python train.py --image_size=64 --encoder_activation="swiglu" --encoder_mlp_ratio=2.67 --text_encoder_layers=10 --text_encoder_norm="rmsnorm" --text_encoder_inner_norm=false --text_encoder_positions="learned" --init="lecun_normal" --residual_init="none" --one_sided=false --adamw_lr_other_params=0.0013 --magnitude_pruning=0.5 --warmup_steps=760
Rows from block 3 of the text encoder of a small contrastive image-text model, named by matrix and row number. Rows with one number belong to one neuron. Each number is 500 + 25 x the weight over its row's rms, rounded and kept within 0 to 999. All counts start at 0. Numbers have three digits each.
After each neuron's rows are labels from the 100 texts, of 14848, where the neuron reaches its highest value: "tokens" is the input token at the peak. Only what is clearly more common there than usual is listed. The data: drawn small creatures on textured ground. In brackets: how many of the 100.
# fc1: MLP up (text_encoder.blocks.3.mlp.fc1.weight, 512x128), inputs 64-127
# fc2: MLP down (text_encoder.blocks.3.mlp.fc2.weight, 128x512, transposed), outputs 64-127

fc1.467:510528500456500519500452536500500500500449500500500561560489500481500479475548544500500500515495505462541444509531500464494500457500500500511544500500500500471500500476500500542500500500479500
fc2.467:500484500500523529443500500500475500481500471500552537475500465526500540462500476500500520452509472500487513518500500500520500493543506469500439487556538549500500520500500518496500500500500541
tokens: "dotted" (100)

fc1.478:484500500488500500478500500500500500500500500500539500500446506500571500559532482539500500500500538545500468470500473492500500424539500500469500500500480454473500500500545500500542500477500460
fc2.478:478502538527500500472500527460500440515500541502450500488514500500490500498460500527500456500500440500461505449450448500500500471507500486500490500500500495476479488465487544470466500490500500
tokens: "spider" (100)

fc1.237:500460484509552500529472560516529500509500500500500500470500500500500534539500520500500448500500500500500470500500500464500500500500500500530467460500540542500476500508476509500467490539500532
fc2.237:500548499513500500498500492528500500500500438500558484500558500521500500465534500546500500500545552458500500440500500500467500481500500510500500471463555474562475460500534533500532500516521500
tokens: "spider" (100)

fc1.76:461454484500500467473500487529506500533509531500519478549500484458531451432533500500532500451500500468500500500500519500500500500507500466456500529474539500500455500500500530523430500500500500
fc2.76:500540495500500521537531500457506500500500516500495500500538530500500456512500535470500500487500500500500500500500500548500490500574500500505500500500500533500552500500500500500539535500461500
tokens: "jellyfish" (100)

fc1.209:500500500519500478576526500452500500500500500464508526503518475500525500500448531500500545500500538500518561541466468514537500500479500500500541500500500530500500531520482500500500422500530483
fc2.209:500500508513495537500528500508500477500507500526460500466500505500460584508469500501500500500500454521434465534499500516445500500500500469487508457476500500500461500500540500527471500556479500
tokens: "turtle" (100)

fc1.303:454492431460541454500500500500500484500500500500544536500500500524500500500500500500500500486500500572540500505540500500500544538500496513524574500500500556500500522500500521485500534538460500
fc2.303:525500522500540500523444500520536535483500539539541527500430529482534500500526556516500548500485477500497500500528500500500500449500500500469481500500476494500500500511500493500534438500500500
tokens: "black" (100)

fc1.10:482500500500456500500489500500465516546500500500500500439522474500500516526463460460486471500476505424500488500500542500511500500500516500500546500444500468500500500426516547532538500500500500
fc2.10:534434499500500539500510450516499470500485504500500500514500514500469500500483491478478500500499500550508542500500458500500500505500460501500500500500527552500500500527500500441402500500473508
tokens: "turtle" (100)

fc1.192:544500543580500529500500500500500500500500498510555545500537472544500500500441500489527477530467459545500500500500532500500512516540500466500535500522464535546500500500500486473500500500437444
fc2.192:459500500429531486550527500500500500500500500480433470493468543458500530472534482503500500471500548461500498500500493500500475500457500500500443466489543481468490500470506555533500500513544536
tokens: "plain" (69)

fc1.457:500555507461500515453550486549500549537524483500477513500487500526545525500500500500500532500500492537515461500500459521533536513441553500500514500520534557500500541500513468499520500479500551
fc2.457:500542500484456536475535500500468500535500485500500501500500500500500500500500483500473500500500500550500500472500552500538500500449551562522500500500500558505436500514464465522457500500513534
tokens: "striped" (100)

fc1.120:467454500500474457501500500500500500500500500465414520500500500472500500500500471500500500455528500510538514500480543500515500500500500500451458556500481500500456546500500532500550500500500500
fc2.120:500556500500500499500514500500529500500521513500542500467500500485460500485500538500500488500500512500500465543500434500500500431500500500521541500500500481500528460517492472474500484530483500
tokens: "crab" (100)

fc1.213:500443480500506500500500455500500500464533500467535555509525500500500432483500546500500500500503500506527470500530463461500500536526457536500505500500500500500500500538500500486546529500460500
fc2.213:500500500550528500500500500500500510498500460512443490500500510519500545500500456500516472524487500500425500552487500500500500500500540468500493500550529500416500500458471504522480509494500465
tokens: "spider" (71)

fc1.186:500529500500481500490500477466500479500500427493465555500578500500478535500473500500500500500517511500500474452500500471500500480571456465498500500528500550494500500500500535528500518500531492
fc2.186:500458500500500500540500500500500560479500534500500493500431463500476478497485520546479500500475476500544500513537500543500500526467500500500434500437500463500500466500500507500461480500489480
tokens: "butterfly" (100)

fc1.510:557500500500509500534500500500535500500500500474464500471500500451478500536500488521500550543525540500500500500500500452453500539500500525500500500464500500500500523544451530538500458500500485
fc2.510:500554500506500500454533547516500500500485529500500470551500500500534459451500500500552500500516500510479460500500500538500500500500524500500500500500500529409500525483500500500500494500518540
tokens: "starfish" (100)

fc1.270:524500479545474509467523525516527500500500547522520510500522515475523500451537500472547491485523500465460501530473481497571524500491471476530476500523500471514482490500538485512483500508504500
fc2.270:525528480500478500467500486500493500469500536482532500500534500471506500464512500500500531500555500483465500500496500520517519512500447472503485500500500495529475494473557524509463500471513479
tokens: "jellyfish" (100)

fc1.134:436463427500478500500500519500500471500522538500500512445500500500523500500500463483500500500500542500500500500500562479500500535500448500500453513488471500452516458500500500478531553500529520
fc2.134:525504575487530500537500500500523519447508448500552500502525500450510493517500500475458514462523490500454500470500458500519500500500545500518538500500500500522474496480514500530467464500438500
tokens: "jellyfish" (100)

fc1.233:500500500554457500500500550462500500500529500561500500500500500500537547503464525507500515500498500485500500500500506544522500472500500500537500500547470520500500500544500500500500500500500503
fc2.233:500474437500561423500531451500484542500510539500500500500487436500500459475558510500500500455461500511525528500481500483500500500500500500500534500500500499479500500500530500520480500467500500
tokens: "black" (100)

fc1.343:465442500551500460500484500521537468523540532518500500500511500478500459500500525473500533500500500519500506454468447543469480500500500500500500446500507500533500500515515520500500523489581500
fc2.343:468545500500500500489547500500500500500524439500529533500549500469500462500500500431500500498500516473536550475443500450500500517494519500500472500459500500491441500500500500500486500529541459
tokens: "marbled" (100)

fc1.264:526500500458500475466475482500500397449531526500490500545542500516493500500489470530500500515543500530500500497500500500500500459510500500499457500500544482500536500500500520500458530526500467
fc2.264:488500500500500557561531500463534553569514500542516500427468500477500535500500528507529501500458500464500479522515500537476493547500500500452463500500467500500500500500471500536500479500500498
tokens: "dragonfly" (100)

fc1.287:500500464500529484500500515500500481524454520500557500518474500500479500456549499500500471500473487460500500500500470458531470500465460527476526500500558512470500500500533460545500521535466568
fc2.287:500480500500500500449477500508500500473542467522498500500500500500543465500522532500500557504561500489500452508529517561481532500500526459563451487500484470500500546500477550461500500500500481
tokens: "dotted" (100)

fc1.80:500500500500500500449557500500500500539500546527500500521500487500500500524548500517553451478533500512469500551520500500546437523510449477533500517500500500530500500500469500539500500500500500
fc2.80:500500480446500500518464500486500500500500458500535489558500462500500539528463551480441572435500500500508500523476521500500536500488517500500420500466562500478458500524500500476500500500500477
tokens: "jellyfish" (100)

fc1.91:472500500568473592500539472478500500524475424500451500500517481500491500501500500542518469539471483532500500500500543466500531500512500475528500433500517465500500490534500500500500500500453537
fc2.91:583500480482523482500500581453547500500500537500528500491500510500500528500505500500500550472500500500500500482542478500500474498500500529515491500500544448520500500466462500500547500472569500
tokens: "spotted" (100)

fc1.320:480500500455500498500500524454500500500500500464500475500500500462500500451500500500442531458519500488504551500500500544532531500500476525500500537457490464479500482533545467500514500545500500
fc2.320:500541500565500500467484500500494490500516500541500500534500428518541500551500500491521453537467467500500526435500500500451500525524500500470500488500500500475486464487478489527500511500500500
tokens: "striped" (100)

fc1.172:500535531487500500500523462544443519546500500533500470500500543518500555500518500500500500470500500534500500487500500537500546500500500493523500500500500442508475500500500518500500500500469500
fc2.172:511500501500440472484500500481554458500500481500500508500523500492500491500500519437500500500542496467465500508500555454500429500500500500500517500515481500526505500500500428500562500518535480
tokens: "plain" (100)

fc1.17:534500500500500531507436500535500500512500477532500423533500470541500500525534500483542500562473500500514531491500500482464500526500500558500464474452500500453500500500493500500500537500500451
fc2.17:497534502500500480500523500473476482471442500467473531462535460500500510489500500554459500482469500500470486500500460500511481500500468442531495500500500500500500493500450500499508474500500500
tokens: "<end>" (100)

fc1.98:500500500556576553495500500526471451564544475500481526526500468516487500532500500500525500461500548500539484528450500500500500500468481490500477500500500500500530522500500522500500494500520459
fc2.98:500500522500500500532500493453500500500502495571500500479543500500500500445486564500500471500500465494500460479500524532500463500542477500500540538500475500500500500456514500500538529500500500
tokens: "purple" (100)

fc1.88:500500464500500500601500476537542500500500500539500489526500500492500512481500461511500491525479500500555471527462500440500500541500512529500478500469500483470500515500481500544500500500537500
fc2.88:500500500500500500442500500485537542490500500483500500477463500500518508500500537549500514503551523500500478594448500507461523500471482500500459513456500502541500500500500481517500448500442445
tokens: "snake" (93); "caterpillar" (7)

fc1.371:501559500450514500481478500500583454483500469537482526500507500500467529500500500452500500546500500500565465479467537500464514500515473500507500500500471462500500500500479500550539506516500449
fc2.371:500452572500500500500500500500413484500500551459472500500500500500500500500500500500500500475471543473460500489469500500500500500511500500423500517552500527500500500518523473531500500426505526
tokens: "dragonfly" (100)

fc1.75:491500523500438500500500538526500463521530500500483500500500477500500500500528500451468500510500500500486500551500500500526500500468441554457476500477500500500500500446500500521521500500500500
fc2.75:536500500500561523500500450500485541469500525500500500500500495500500493500445500533500500500466500475541500460488500500459500559500526500500500500500465500500500500534500435500472500507500435
tokens: "snail" (100)

fc1.394:515546470481530500462519479500500516537516500500454500500516492500550527509453500488517542482500500500522482474500500500545500509451533500500500475474519547500500500500447474526528549474512531
fc2.394:500500535502500491474518500500500550542500500533518500452500478500500490500540500529500458547500509510500500481483500500513500484533549481485557500565484500500532500530500470500463500500500500
tokens: "striped" (100)

fc1.221:500500483500560500500467500500500500473553491500556500518500542500500457482500500530480500500523500500500500479500542500544500525532500465482505442500536520449450457500500487463500500534522500
fc2.221:500532500500500500500500500500500532534466494500431494500500500500500500500483470500475500500484482513476492536559516500424487504533500553500500500472500430500500496500500500500500500444465528
tokens: "spider" (100)

fc1.484:500500500500531561552467500500500458477489522500500500490500531431548500552500500496500544500517509500500472453500467514500514500536500489500500500558500500524535500508500516500500500545468500
fc2.484:500500500500510500477550500567466557500500460549500500500552466500500500474500500500517445500431445500500500539500536471466500489472500500460502500444500500466500475500501500500475500500523500
tokens: "<end>" (100)

fc1.284:500440500535520473500500500463500500534549485494439500500479500500500500500460498542500500500500500500500471464478529500484471484427500484500500500500500500439550500500488512511500514568500489
fc2.284:500500444561500500481526500500500541500500478541500499500500460528500492500531535500557500500485500497500482490491468500554500500520442525513516500500545500510530500538475500469442500538500500
tokens: "<end>" (100)

fc1.72:467500500500470500500500512500500480500500479500500500511500475536475500510500450500528512500500500500500472487527500486500520500516467454500500500467539516559490500520488472470537500489453500
fc2.72:545500486500461462541455520500500474505478510471500487516518484523438521490472476536500516500500528487500500500500496559461500500500462476464486482500563470543462500484500507515468519521500485
tokens: "crab" (100)

fc1.142:500500500500500500513518430467469500500483466485453516456500500462475500500470500500552512500500500547500444500500500461500503467500493500544500500500515532500500500452500452463500500524465538
fc2.142:477532514489500500500495526500517500500534500500567500543500531549482500500500553500500496500530500456500502500513500500500500576562531463500530500478471438500516487500457500500510500492524500
tokens: "yellow" (100)

fc1.307:541500526467460500525500426509500500500500543500500488500423494510500518500467513419532500491500473500500500500527500500529500500551500500500478526509500500510500500500500536473537500524546532
fc2.307:462470500515500507500500533452500500500500500500535500564524514500499486512462531555500500500500500500500442486500465583500500500519548478500534500535520459500529483500510500545464436500526469
tokens: "butterfly" (100)

fc1.419:500500500560500506500444477527412561500456463500500500539491500500488565527500483433500484500500485500468545500478500514500500500500487500536534481500455500486500500500488497500543452557522500
fc2.419:546511498500525500500550500470500502500500512493480465460500471523500474500530500500498451500465500529500488511544439469563529482500500483558500500453500500500500500470500457519449555457500477
tokens: "black" (100)

fc1.452:565500511500561500462540495500506477500534472438500551500538488500500524500500500500483521500500500500500500500555500500513500527523500446447499447500473500500471500500459514484500537446485457
fc2.452:499536500507500532500500500500463552474470528532500448500556500463500500432514500500525500439475522500500453500504467500500510437500451500527511528500500550450500500500500540507523500500492500
tokens: "<end>" (100)

fc1.92:500500467503500465480514500500500500500459571468500500500500500516500478500463500500500478466500516521555581500500500500500499478500568500500537500500500500500461560498498500500534444516500517
fc2.92:500510500496454549508548500500500500483500500500500454500500487500466500488500500500500541500551500500457555532500500509462500465438500500500485441554500515500500500460500500468487500500500500
tokens: "turtle" (100)

fc1.116:488500529546500468500500534500500500500467500500500500500500493500465500464434528500519543500500458500467500500500548500500502563500489500500500500473526500477461500500500500489500500486500475
fc2.116:500500420484475500500500500466553500499500465500528507500500500542512485500500500500500500500487502500541465500502501535500485500500500492500500471544529500500537500500496495502497534500469562
tokens: "crab" (100)

fc1.345:500500473500510438500500485480475527543559500500465531502500500500500500500466463458480500526551531500500500488509520539500469500518536500557522500526500500506520544473500500514510500500538482
fc2.345:500525500571485500506541500531553502478500500500516500549470506495476500500523500500500500500500500484525534500500470478458541525528481495478465499500536500500464500500500453454500500500472539
tokens: "<end>" (100)

fc1.89:500500500500500500500496523500460500500500517477453500500500500513500479500500546500467500470500533466500500500500500500533548473500562503475475500500577500521530518473495470458500514500455519
fc2.89:500500500500507462504500501474532462481433500500500525500500500469524500532507477500500448478500500545500480500469486471500489545500427500535518500500452474457500500517500474541500472500500500
tokens: "snail" (100)

fc1.488:500475462467500500549451472533546500500500500524452500500500500500500500533511500500538500524530500500500500495500478554475500523500524537500493542500521548500492487518520465500500500444500464
fc2.488:500500511523500500500534531487481500500482487467553565467468500500521489452500500500497494444500500500555500500500526500508500500500500505469544482477517465539541500500500573500500482488500499
tokens: "black" (100)

fc1.123:500500480500500563500500500500546500500500500500500459500500466510508500545500500500500500564535500573500500500500535520500500500562500500464500500500500500466500554553514500464538500500500568
fc2.123:467448497500500500433500500500500500467500533500500500500500532500500540500565500500500500478484500506464433492529500465500531500501522509523450500532460500500524467500500500500500500485500459
tokens: "spotted" (100)

fc1.173:486500500516477528535500476500512459500500511500517500500516521500500500449500491500500500457500535521500500500514516500536500533485500555578523500500521454500500500530500500476500500542500500
fc2.173:561456524433498500485521538509460500517483523432500500500543478473500514535506500497487500500500511476500500470517500449500542524516500500500500500462493520500507500553526555531539500473500450
tokens: "yellow" (50); "pink" (50)

fc1.79:500488500500514465500491500500532500500449500493428500524542455515490500449524500500488471500500522445500500500519500519532466500500500485500500480500540544500500500500500500522500500500517456
fc2.79:500492500450500523500500500505460508500500500500579566500491542500471500537500500500500592500500500566459500502484500500499500474500500528500538500524480500500500530500500500496559500500500500
tokens: "spider" (100)

fc1.363:500500500492500545500500528471517452551500500524500500534500468500482500540450528503547500500442500500567444468500500500523477431450483490480500500500521486500500466500518539500500500525500483
fc2.363:500531500512500470481549500500500532497480500499500500473500500548490500523568522533500500444546500500500512500500442496500455522461500500500542486500470500500538510462534452500442444478524510
tokens: "<end>" (100)

fc1.442:517500521462475456500500478500500571500500532523515500483500500500500535500500519465500452490519500537518500472500500500500528459500471500450539500500519500500543535500519475505540500500500500
fc2.442:500500501503500515500500500500500500500524500437455500507500500500496512464500500500500500500500523473438500500500508465500500500500569510539489500500500500500496500500484533500500582574500518
tokens: "striped" (100)

fc1.151:500509500500546500455529547500524469485500524500500500500534500471530500500509500422527510500520500491500481500500500475500464550500500500532500500470500533465543567500522500477520500500562500
fc2.151:455468480500461503500525500500515504520518466500500500500528489509500500500473500535500500458478505500500429446500456500482500500500481452501500497500500471500500481483500529536500500438470546
tokens: "marbled" (100)

fc1.130:528500510500500500547542474533522500500500508484500474500500515500535462500561536500539500556448500494524500500500477500438500545443500500467500500521500500500532466522500500522500461488450500
fc2.130:462500500500500460424500500468500500519500485500500523500538487541397515500447500510500500500500516500483527500467500462587504528545500500490496477475500500479500500471500477500500540520518500
tokens: "<end>" (100)

fc1.214:500508500500500500517500515468493500500462500501513442500500502523500522500534475500528500500500422465500500472518498500500501481500492500470514500512524546475531500500500576523526500500530500
fc2.214:491460469464500473500500500529503441500500548495500530470500500527500522500500468500450500511490500528460521511500500500500564500500516513550491500477463480546500500500500500500500518533500500
tokens: "spotted" (100)

fc1.358:454520469500500500543500490500523535529500500500500533510492500500500549477462472510500500533500553500531462553474500500537455500500465500453492500500500500525482500518500450500516526500503434
fc2.358:500504551517447500487500479500535500500500500475500453492488500500548479562500500531500516500517478500500500486469500500461500500500532500547500500476500500500500500500485507500500482444529465
tokens: "snake" (61); "caterpillar" (39)

fc1.451:500500480500533500528471514508449470523523500440500500527500509500500531500526500541484500490521535529500480460541500477473500500511516500489500444500541522419477500500500500499518471500487504
fc2.451:500451486500544500517428500540500486500500500468553521476534500500500500500556526500459462500525500485500456498539527481500461455500500511500503444479542500500449500500500500500500491542514500
tokens: "spider" (100)

fc1.56:500500470521472514484473529500550467500554540530472500449507500500430500543450527491500500495544500500528482517500478463500566500517500500500500500531459482482454500500500500500500448500500500
fc2.56:548500534471500498500524500500500500500500471463545500524487500521519524500500500500489531541484546465500500501494515546438449495489488500500500543500522500523477538441500525511500542500500500
tokens: "butterfly" (65); "<end>" (35)

fc1.61:485471542550483500500532468500476499522440464483500493473500446477500500550475500500500526500433500510500544500500520540533514500500500519500555500500527547500449523500469500538505482530541500
fc2.61:487533451500466555500542540472500500466500504500500471526500500500500516442500500500523473500500500500508461461525500552500476494467500461459519500500500500500500398500500500500504500500500500
tokens: "turtle" (100)

fc1.300:452500500587500500500549514500492471512500500500541486500483500500500487500520500456500500482540500508455500516500500500523500462544461500500500500500477500500500500500568500514500459500491519
fc2.300:517479500500500535500500504494500490548518537521487500519500516483500500450500500516500500500500473500500500464500500553500468500500529500477500500475482500500475424500460507465466500500492500
tokens: "jellyfish" (100)

fc1.299:436500500500500500485476545500467500548485556500500500500500500476500475466500500500500500525500500500496545500459542500464485512476531500500500500500482450473482547500500500500500461500455500
fc2.299:509463510540500484478500519500500500541522479552438500530507512475500506500500471563500500500548500468474500521500500500500500488527481500500500565500475482515444524500572500451500442525500541
tokens: "black" (100)

fc1.84:461500500545542552471470500500521478500500523542534500500527500500532536500500540500473500500519500500500511535500500500500500465458479476461500500542553421532536552500500500480500522439519483
fc2.84:500465500500500500500561474500457500500500487492500500500500500526480479543500477500500500500468473500500474458465480539500500500565512500500485500468490541477466435500500459550500500534512500
tokens: "jellyfish" (100)

fc1.492:500480532557500500500500500469455492500500463534500500450500500500500500500509500510500500573525500513514500524500527500524500500485500570500500500500500500458544500500542500500457468500455500
fc2.492:500500410500465486537500500500534500500500500468500500500470438500500521473500500542500507410498472500500500481479500506460500461500480500500500523500500527500419500472500455500500528490548477
tokens: "starfish" (100)

fc1.314:500500478543537500504522513488459500457500487500528463567489538505500500476474500500482526479500500563571465521461525484518465500500542500500490500523500505536500500495500500500458500500542535
fc2.314:511500527500523500500500471500500500547500525478471551466511459442487500522513500448527500525500500483490500444530500500478500500500415500489500483453500558500500495500490515500543500500500500
tokens: "dotted" (100)

fc1.426:542500472500511515460453500500500546532500500482500507481524545510498483516551500500500557500494473513550500500455488500481467528500479500537500500500472547500500465527500500500500500483500500
fc2.426:446475500484500500488500500500455500513512474538551515532521512518500500500500500480492452500500500500440487500500500500531500500481471486440472500433475496500500500525474480484500515500500518
tokens: "yellow" (100)

fc1.39:500531539510500500457500500500500500500500500500500500471500440497487526501500514517500474500500434500500527523470553500500463500500478452509496535487586500500530500556500500500525470517543481
fc2.39:500500452481500500500519500500539450497500500538500500500501500521500500474500465508500500519500500518494500500500500500500500488496503520475483409510496500500484525500468500419480500500500522
tokens: "black" (100)

fc1.124:500500490500512461500534500549526460500500500536500500492523541500500489533500500500546500500537466549520473424500500520519500486500500434500500500500460474524500500514500518500510500546549459
fc2.124:500500519500547499454500500482508449530500469500500534537500530500500500500524562483551500500500500500500551540500500465500500500500500500502500500500519500500500500500500500500500500500531500
tokens: "marbled" (100)

fc1.247:500500517500500460500526500520500457474500433500457500500500505500500560462500453520552531468500500500480520490508500500500556530544500500500535500526552518500476500512468477523500479472499500
fc2.247:500511500514500500522426553466520500480519509465500500500500500519469483500494531500490500500500481508500455500474560526500442566500487452532450487520500500511567500500484500500532500586500500
tokens: "crab" (100)

fc1.372:476526500500475500525500517500469480500471538500500500528500478532453500500500445495528540459507516500500482500500472489500500500527466500500513500500578500535486508515486500478531525531500500
fc2.372:541500500472505520518425493512500500485500481476504490500544500513490488516488468541500500526478500500509434500537500525500515500500483450465500500469500500500432500507500521500500468500491525
tokens: "crab" (100)

fc1.496:456500500527500532522500464500500500500500500500532463500473404478481560542488552562551529462486512531500500526500539451500500467492464500500530475471489465488540500444500477533500541500461499
fc2.496:500500500479500449462500547500539523500500526500484582500500566500500448500500432507500447500500485447500506500527448499500466527526526500500491495524488516500464507577480522490500486500500500
tokens: "snake" (55); "caterpillar" (45)

fc1.473:500509500447500544459500500532500500550500453527470500484511500500500500500461500467500529500528500500500431464500511500500547512483480500508500476500527543437500500500483451452479515473516537
fc2.473:500515500531500508500581442527512520480458535500547511500473500500500500500500500500500500500433538521495500500500500474500500500500559500470500492509500491554500500478500532549500500500486500
tokens: "striped" (100)

fc1.153:500528496500500500500511500483500500500484545500500483450478532500522527500525500510447528458466516470500500500500500500477525500500500500500500470471500500500566500579532559474482500529500500
fc2.153:501441500500500490540500431500474500500449552500500500500500500500500469500596508500475500500535509500500500500500500500544500485505514564500542546498484500500500500482500518472535458500500500
tokens: "spotted" (100)

fc1.83:478521500500500500478500500500438500500486528519506500475500500439500500500548500500530500500500522500485500500500485491515538500525500500510500500500500500520500554441500500505536524472500500
fc2.83:500500500500548500569500500453500500498550500468500500530500477500512528491474499500473467500500500498455500525500482458500462500500466516477468500441492451543484500579500483500500500500500500
tokens: "snail" (100)

fc1.47:500500500469500469480553500479545471527484500520479487468524479500450500492508500500527542528527531468468516449500495500500547524500467500500512542515532519461504538500500523547500500452525456
fc2.47:545518500566500520500503479511462482500500500436541529500500500542552500487500469500486500500499513541500500526489460482500500523542500532523469452500474467492500465456500500500520534523500548
tokens: "purple" (78)

fc1.71:527500500500491484550500500500525500500445511500500550514470540464500500473500527531469500477464500573478500541500469500500543482522458542500531518547491508475500500500532468513460500500500532
fc2.71:500529453500544477500508542560461501531500500513571500509524458476457479500500500499500534461537500481500500500518500500500507525500500455484500500476500553500521500500570538500570528506502500
tokens: "black" (100)

fc1.390:474500487500500471577500481529500545500500500522501500500500500491518531473500500512500500520500551514534471527457500451500471500500492546475500500479479466500500500500527483526492474500515461
fc2.390:500511500508500500500419467536531500500500500500518475500500488513500500500500500517490539549515570500483438500461500500493456500500448500500538495488500537521500517462446500500442465479537423
tokens: "snake" (94)

fc1.190:465528540470500500458498452473544500517500500500500500523460468465500500527512500500500500500500414525472476466500500545547500500529500539519544476500474500536500480540500489500500500489500526
fc2.190:500545470541500453535489500513500524500481500500500544500500500500523500500501500500454501500507500500556528495525441432472500487421500478496425500500554500500487577475500451500500500500500500
tokens: "striped" (100)

fc1.500:500484503500500500500524500431509511500500527500500500481500465456490513465500500517538469500428500480500479500472422484500531500529500548500462532518527447500500496500500483500486514500500500
fc2.500:500500463548475500500500500500514500531500484460491500501500516500536513544561525500500500481500538500474500500501500460520470500500474500500542500481450464541481513500456500541533535500503539
tokens: "snail" (100)

fc1.107:478450513508516500462500500554528500520455524482485476472530500500500468500500493429500531479500500500500500500500500500474500500500500500500494503474512471480500557527483500500500487500500500
fc2.107:500500500500500500500500500422500500500500491500537507539541500514486526541500540500570500500500500506505530500500505471558497500487500500545507500500500500500500500465500500464470500544500436
tokens: "marbled" (100)

fc1.45:454500500430500500500500487486500500531500500500500500500500515500500500529472500526476500500494467471500485500493500457562534500488473464460475500531527500473524500500500470500500500479500483
fc2.45:472500504500500500471500500500500500465500459500500460437500500500533513500528500500500508500500500545500481532500554588475500515500500500429540542548500500500500536500427500500500477500462500
tokens: "dragonfly" (100)

fc1.183:475500490500500522500500489500500491542466500500500519525520500487522459513500508425500500495500500500500527467468478524482457489464477453500500500500500472500500519500500537500526500500553500
fc2.183:492500529520561485500500526500543500500522503465510508500500544512500479535530500491556522500500483500500525440488500465540500500500517500500500497489500500500511540500500500500500453529531476
tokens: "marbled" (100)